config.toml
model = "contrastive image-text model"
dataset = "patchworks of several textures"
train_examples = 36250
image_size = 64
crop_scale_min = 0.8
horizontal_flip = true
tokenizer = "word"
vocab_size = 40
loss = "softmax"
embed_dim = 128
encoder_arch = "vit"
encoder_norm = "layernorm"
encoder_norm_position = "pre"
encoder_activation = "geglu"
encoder_mlp_ratio = 2
encoder_head_dim = 32
encoder_fused_qkv = true
encoder_bias = "qkv"
encoder_qk_norm = false
encoder_layer_scale_init = 0.01
encoder_parallel_block = false
encoder_inner_norm = false
encoder_drop_path = 0.05
encoder_patch_size = [4, 4]
encoder_conv_stem = false
encoder_layers = 12
encoder_width = 192
encoder_positions = "conv"
encoder_pooling = "class_token"
text_encoder_causal = true
text_encoder_width = 128
text_encoder_layers = 10
text_encoder_norm = "layernorm"
text_encoder_norm_position = "pre"
text_encoder_activation = "star_relu"
text_encoder_mlp_ratio = 3
text_encoder_head_dim = 64
text_encoder_fused_qkv = true
text_encoder_bias = "all"
text_encoder_qk_norm = false
text_encoder_parallel_block = false
text_encoder_inner_norm = false
text_encoder_drop_path = 0.15
text_encoder_positions = "learned"
init = "kaiming_normal"
residual_init = "none"
optimizer = "muon"
muon_scale = "match_rms_adamw"
lr = 0.0064
momentum = 0.95
nesterov = true
orthogonalizer = "newton_schulz_5"
adamw_lr_other_params = 0.002
ema_decay = 0.99
steps = 14500
batch_size = 128
epochs = 51.2
lr_schedule = "step"
warmup_steps = 290
weight_decay = 0.02
adamw_weight_decay_other_params = 0.05
Rows from block 6 of the image encoder of a small contrastive image-text model, named by matrix and row number. Rows with one number belong to one neuron. Each number is 500 + 50 x the weight over its row's rms, rounded and kept within 0 to 999. All counts start at 0. Numbers have three digits each.
Before each neuron's rows are labels from the 100 images, of 14976, where the neuron reaches its largest size: "lies over" is the class under the peak. Only what is clearly more common there than usual is listed. The data: patchworks of several textures.
# gate: MLP gate (encoder.blocks.6.mlp.gate.weight, 384x192), inputs 0-47
# fc1: MLP up (encoder.blocks.6.mlp.fc1.weight, 384x192), inputs 0-47
# fc2: MLP down (encoder.blocks.6.mlp.fc2.weight, 192x384, transposed), outputs 0-47

lies over: plain; camouflage
gate.203:505520472509403531506510471412517506525595569475656447499534451540580539606578382505471461581554517585549584461519407481517578479431418525520464
fc1.203:475519593437519531550444507454465481511495508566566446617579469415458551559492374553528427464498468443485612462525485427519481471468437441546532
fc2.203:570461411459500538469585570557460495489482515444511470480495508584475504399505499468511555570455522598414468527599534522485402577453519589546569

lies over: dotted
gate.58:489496380464414600571520420482431436443505488538538485535489482483570482448471520444493506469524477587500418436447514534604525490458533520511487
fc1.58:440510484442526640591545420464494506448535498542479550612455447487566484426492507405573470430555467530488444493501475538531524537436503474540532
fc2.58:568479583503445524436541517512466493521523511464538537541522468462621428471490495474489465469588528476483522416474536461492423496513495433470436

lies over: rays
gate.178:500534509531369467521592463491480445449494512560538484453533476505482503394529491516425430480511507488520589537509569445529537498428495507525579
fc1.178:488495451579481447467525499447432481498497526510455528545453548491456519456430507490419506532494555476537470486541433444348580631534489477588580
fc2.178:476498547413431449505483484580531531524540489475456439473496483486477637555445532431505563502488593427428453512434461503502428591478496505532510

lies over: labyrinth; bubbly
gate.198:595464428520592522447496443461419437524460393556523483536489514591517460469400510404463435419503487454454491530495493546610524439457519514566429
fc1.198:515541475461465574592413542605616489491516542477480538491433487411499520500590499584553540550484595489484552402483577500432451586526477470478496
fc2.198:504504472537486395438457514509484529505473537499495365483508544490447463502518614456532588463526468550506458420531481502472469431536517457588486

lies over: plain
gate.22:434533494535554560487486527545458421531413502520472512527464529599500587439459477491452507385527451506487398486505421475508531443446472453542549
fc1.22:508548471440573450464597583541543495470490485606432515505540501449580472471542452549567531569559551459527536429591470503489502491482431602529428
fc2.22:483490583570561462534435500464478537579461544436492467548370546538462501495489495443585539443497523420455478486467448614471428534481461473458561

lies over: rays; spiral
gate.205:498449593485557572494506394451499609506517506535476456442551571426500465393493511520454554438472477551401567569452553513570452489493504539440557
fc1.205:445583437503537508605480478445428550415508437532401477607489496539427498437450529543474511540495499610508431565426555516524445445398561546536412
fc2.205:334423637481532498464431508513459577504520486401502409489528492604485458437558462540514550534541508508564557421528510518516491512461488516504475

lies over: labyrinth
gate.193:505559488535505515436489516386565506510495503455550514489585549552562508472566543489515469496446401494446549597523421475511510496521424447508426
fc1.193:519487487465513469491459591572480616434521476513578600574535511499533489445630528506518493485472506503486431483489407502536494531468464564486521
fc2.193:565515496570451522534507469540523463553517444530485502629570500472511485512550523432468450599561477458462507497485533503507527498601536531507504

lies over: studded
gate.335:481521418550463504592556510521551473508513468506560528537590561577477570525577489563508401496646513553548529442527542480483506542553466511451548
fc1.335:522516566464544501398514551447427552443488489447434463481392423403601493491469508462482529493368489475416522564506479502526516456450568423474470
fc2.335:454476449522594430577452392554506533519562464507482480421426370548439445499496403516446453528430488462511446497546507581538516486503493588486498

lies over: triangles
gate.95:551420494500596534476498539464530526546517541481539462486475562470406437471557509498512524489394520542546490546578446420493512570503461482507483
fc1.95:555506538514528499486514468589475556543541493416557526481406472476381536536499533485550499511460451508540550489565469436418523551503535360516554
fc2.95:504430537500494501495535533415492514460541491475515547527532500464505432524490500400531496450484471546559421526488413511492526439605446464489491

lies over: plaid
gate.70:453440479531415525366468511449469482456532512457502570537369430469450529572493406550582514543430406402470528537505493511603521499520522496377499
fc1.70:482501456475434468529537591484471495487583506464477506451515517504462420514494475447443530492406514508516568465490584460444450497449473518454609
fc2.70:487529466487469537464535504516460436525477519509446442511478607584467474437521513469536449539513579574495531434568443473548479485505398467535470

lies over: brick
gate.219:510589449523494455479528391518438564481506502546479465496502518525526493481437556444504528497487408502475445511484407408429468460544473518485478
fc1.219:582538469529445494516516471526595638418590476548550526436478533556422482637436546478444477438510391493453531477526437390448500538433440546524577
fc2.219:436483496492535466530435546475520456601489513486533632489525530554498487411450444431395484453525499492495447415422476587491581454572457555660576

lies over: dotted; scaly
gate.269:590519399491450423547518475516506574538411502507553508441429562652527529446467468483509578474474463466440572508503522544514478500476501522409542
fc1.269:374468505528446575555433572434564559509622423511439462477519455474534442532519456501530510476507479578511496477491512514538545528475486481614476
fc2.269:488501472472508471574481544534534569532545482526509427526398469492515464574493453525634531520561501455481509532465537524584470475460480541518520

lies over: looped; labyrinth
gate.290:529526514490469438529475507526551508551494495421512449505517507540370397410480474541516505548438488587572536526570468531558473595445444513551496
fc1.290:472467473447561505536438418525452459496474524440555414522526469507341454511502535526453523550566452465530463533460503454503487588462415353541500
fc2.290:557461584476482499456565556504515500359515543455558544464528478492485455487477513439586514363465410532429407527507556524460520474435521523512486

lies over: plaid
gate.284:464496504496448430579464485502538481455502464531509419436475541464578491542603491480495449535540482576534467515466412475536485446520483382589431
fc1.284:512520533470483488520488514396463568440512528480559514476401445537438572414517460453528493597512510475671534365496427467451486530439485460434535
fc2.284:529386427491546437478480468490500540492421581466504462468602581410574542582461477507514423512504564557552431404606418430553478467504478500532480

lies over: studded
gate.185:457431445503450535477495559460488606491588551401619475507431551483506510456451599484551492432537468474524594433430527500468543508521368550516547
fc1.185:464547560411511515410487404569567521485454485558349469476509477486546518546572478557434470513481510524488405559500467592516425474465584451457408
fc2.185:472497485448571440537477489537390518574530536492528523589498478487415461465522511519522522522526490503557473455570525561486434411484509600527509

lies over: plain; veined
gate.207:469570502490553488502411498497569489558403539410509402428485414548539452493584476490530519460391490510551474442581444545526513406535504502476443
fc1.207:475536493496518497479383496481608413545395486470462393509529455492589434495497439463440545365495497493528493511557378488487478413549563454518492
fc2.207:427493394465447408540487468484517466498488476446475543513452496572530515485521459549474545478539481531470508491446483479534565524404432483451456

lies over: looped
gate.222:539589550511457528425441419444495525516405536500541610572569472452478594424455483432434505493572601489541457526548516455508619386493605510471626
fc1.222:452515497479532567545516585455438567560567437513496447550477508504441456569480586553505496489475460466588535437526576425571453520512471516547529
fc2.222:475506470459541536447479505550492489485528535516493451512474501443570455599556456561558496466518535465506545515517561592464496521536507556505440

lies over: rays; spiral
gate.348:440529481543614544491483406553468636493574539529481502514502499558569606492478538449493494514459470474505505496414537443487422537522507394527472
fc1.348:410450483660541518565512521584509475500631464507513528489456547517545531525442551486476505393458530469550476576536573520507503403535531412538574
fc2.348:395407507476519553471495574550495468502501446485554509453531544511499417460543543538498426421490379433462535479454524460484467500444542491491459

lies over: plain
gate.367:505500503505426524473477466521502494519474570489489485436451453559487469566564475535489453611570530411493512414454516495568563447485555452501528
fc1.367:496506491516471491481427425483479506485480562433519423443484452477548496592556433502428424613499480470516497404460462498500547503503543522488587
fc2.367:514484371359497549597483517532494477577592484476509559524571467490478527494519565462471448502563396469516360574461578548427489530496528433536511

lies over: plaid
gate.346:475523471461506493566498462617555568444478564516444390427540487514519460510499571539415501511491458494527454490541431517436584483436480510499461
fc1.346:505420552649431534401466565467400463502501463402545486560582505486583542504494505499476460467519545524463445449503583517449532523580434517532484
fc2.346:504508512489515437535541537388491536470545494522515465357521507514513499529425553521462557508511457480504481500555537468432394462544561392531525

lies over: studded; dotted
gate.306:453412531421460513528425475466428568576419545615484471509475543467567555448534549524503571453539517450476516528422500568466416469494449544577426
fc1.306:431556467485486504563459448524407460514481557470568484493580531479530569640490498477465479432490516494529607404502520480517498562556547482512568
fc2.306:531478496515507494478566498462672451502455573538491466535601540393391481525437445489493499488540407543486559566459501534510502458477518503517488

lies over: plain
gate.253:527532436433474551388378468521504560476485546573517462561546467569475526527513475467510459583525527497477459480494546475501532487491452485397507
fc1.253:405422509518584488582597504555506444558627488487535522527452564511438450454459504484550535443455433495544505531506436442508509551424515525502449
fc2.253:492525445595486470459556433539470504409474547560465460470500442495538528442445436587576581543480447503490564560510480543555421433535440557419482

lies over: studded; dotted
gate.172:551525602471457444550448440467555515590483568505591521549528624508486473476514492537510488497506545508561555491573563466518530443526554529462551
fc1.172:494516531457490553532480563472546493413508523517525575493609570472504495561530480518515588496547585510617528410521526452458469413533519632449441
fc2.172:521443432543535509445438514467512453486475477533494422528517552483492534537564472536440453532455410461538557476577527395495402492540478485507540

lies over: brick
gate.163:519472369579543523462511467449463527516421561448503482551429556503478575470525592514527545466584522520567418460456502499476459491513503505476507
fc1.163:477519449565564516500516504506563484480438462503507464505497486562570522541420483566487522448457457423476437432413579469539439511505443489487489
fc2.163:520487526636487481442526461524479403533521580546474540530438480489438495543565584482528576508497491475440407562491500539584557426581522563547513

lies over: studded; dotted
gate.167:527460524506423544470425539489467360512486535543524549541531519469441418488418539444575488447469542481568480482510581519446413480519439526591454
fc1.167:489477482472555528477517567557467447464586531468490545448503509512520497494517507575492558558501487467505548466550420480578584457492517544435408
fc2.167:541440600475429544381547472492452524510460482493530504474548456436526542450581477519528476580451345463479557435480486439461455531524511487452528

lies over: rays; spiral
gate.218:579550483495503486544523451526490513495396511440559494512480473530496507539440492535459484471439479423533488580523507486553609522464566473486498
fc1.218:429489432482513533404517421602477510509467475467487545480591456467466475628497505514523406536461525442536542468507469534471509373435548506511490
fc2.218:482547513495498457458463446489466437537536472528553485502502611477474490526497429456534629512525544406534555511499384471634384461464552541550472

lies over: plain
gate.174:494545552594523537585522472426457519563509537534434471468482446558497575385494544577524434472503505543496396505437464438470487504574523418543530
fc1.174:443417441491467437500500561603487550451511450504611533468466583512464544559553483476458523491526448468417562480484594511442531490465509583427415
fc2.174:553531483485449554476519477488463415603521603523499600520484498441508586494611496508574524535453500511472486500476434472404522493570506541428448

lies over: rays; spiral
gate.162:448470558618610497536468372584441459542571535528501488450468506598418498464512553487576524514519559395420545526487608498474495446450523482445567
fc1.162:488398497604594522517493483499477477500611607466491544542475547574448488534451589519579480579457526472541634490554504632394568489507540452452579
fc2.162:439436535459473464482441500431432506444491545543378494484581460439422504507566497418431365490502488567441559445471478427496488464548581527507423

lies over: studded
gate.179:459563494491457524526545448488465547510503503463590538519466553563520484518475497546487408547558560405481500541437456446436506522542417465488457
fc1.179:464510499504588504534503518495491488495524525516383513454514501507501553468519417452504520484522476525473508504552439550532460547528556441505540
fc2.179:424512495500407466554519520514507443582668494532450515451442450492521530460514533504510495491559493515469445632499509505534490418548507577469546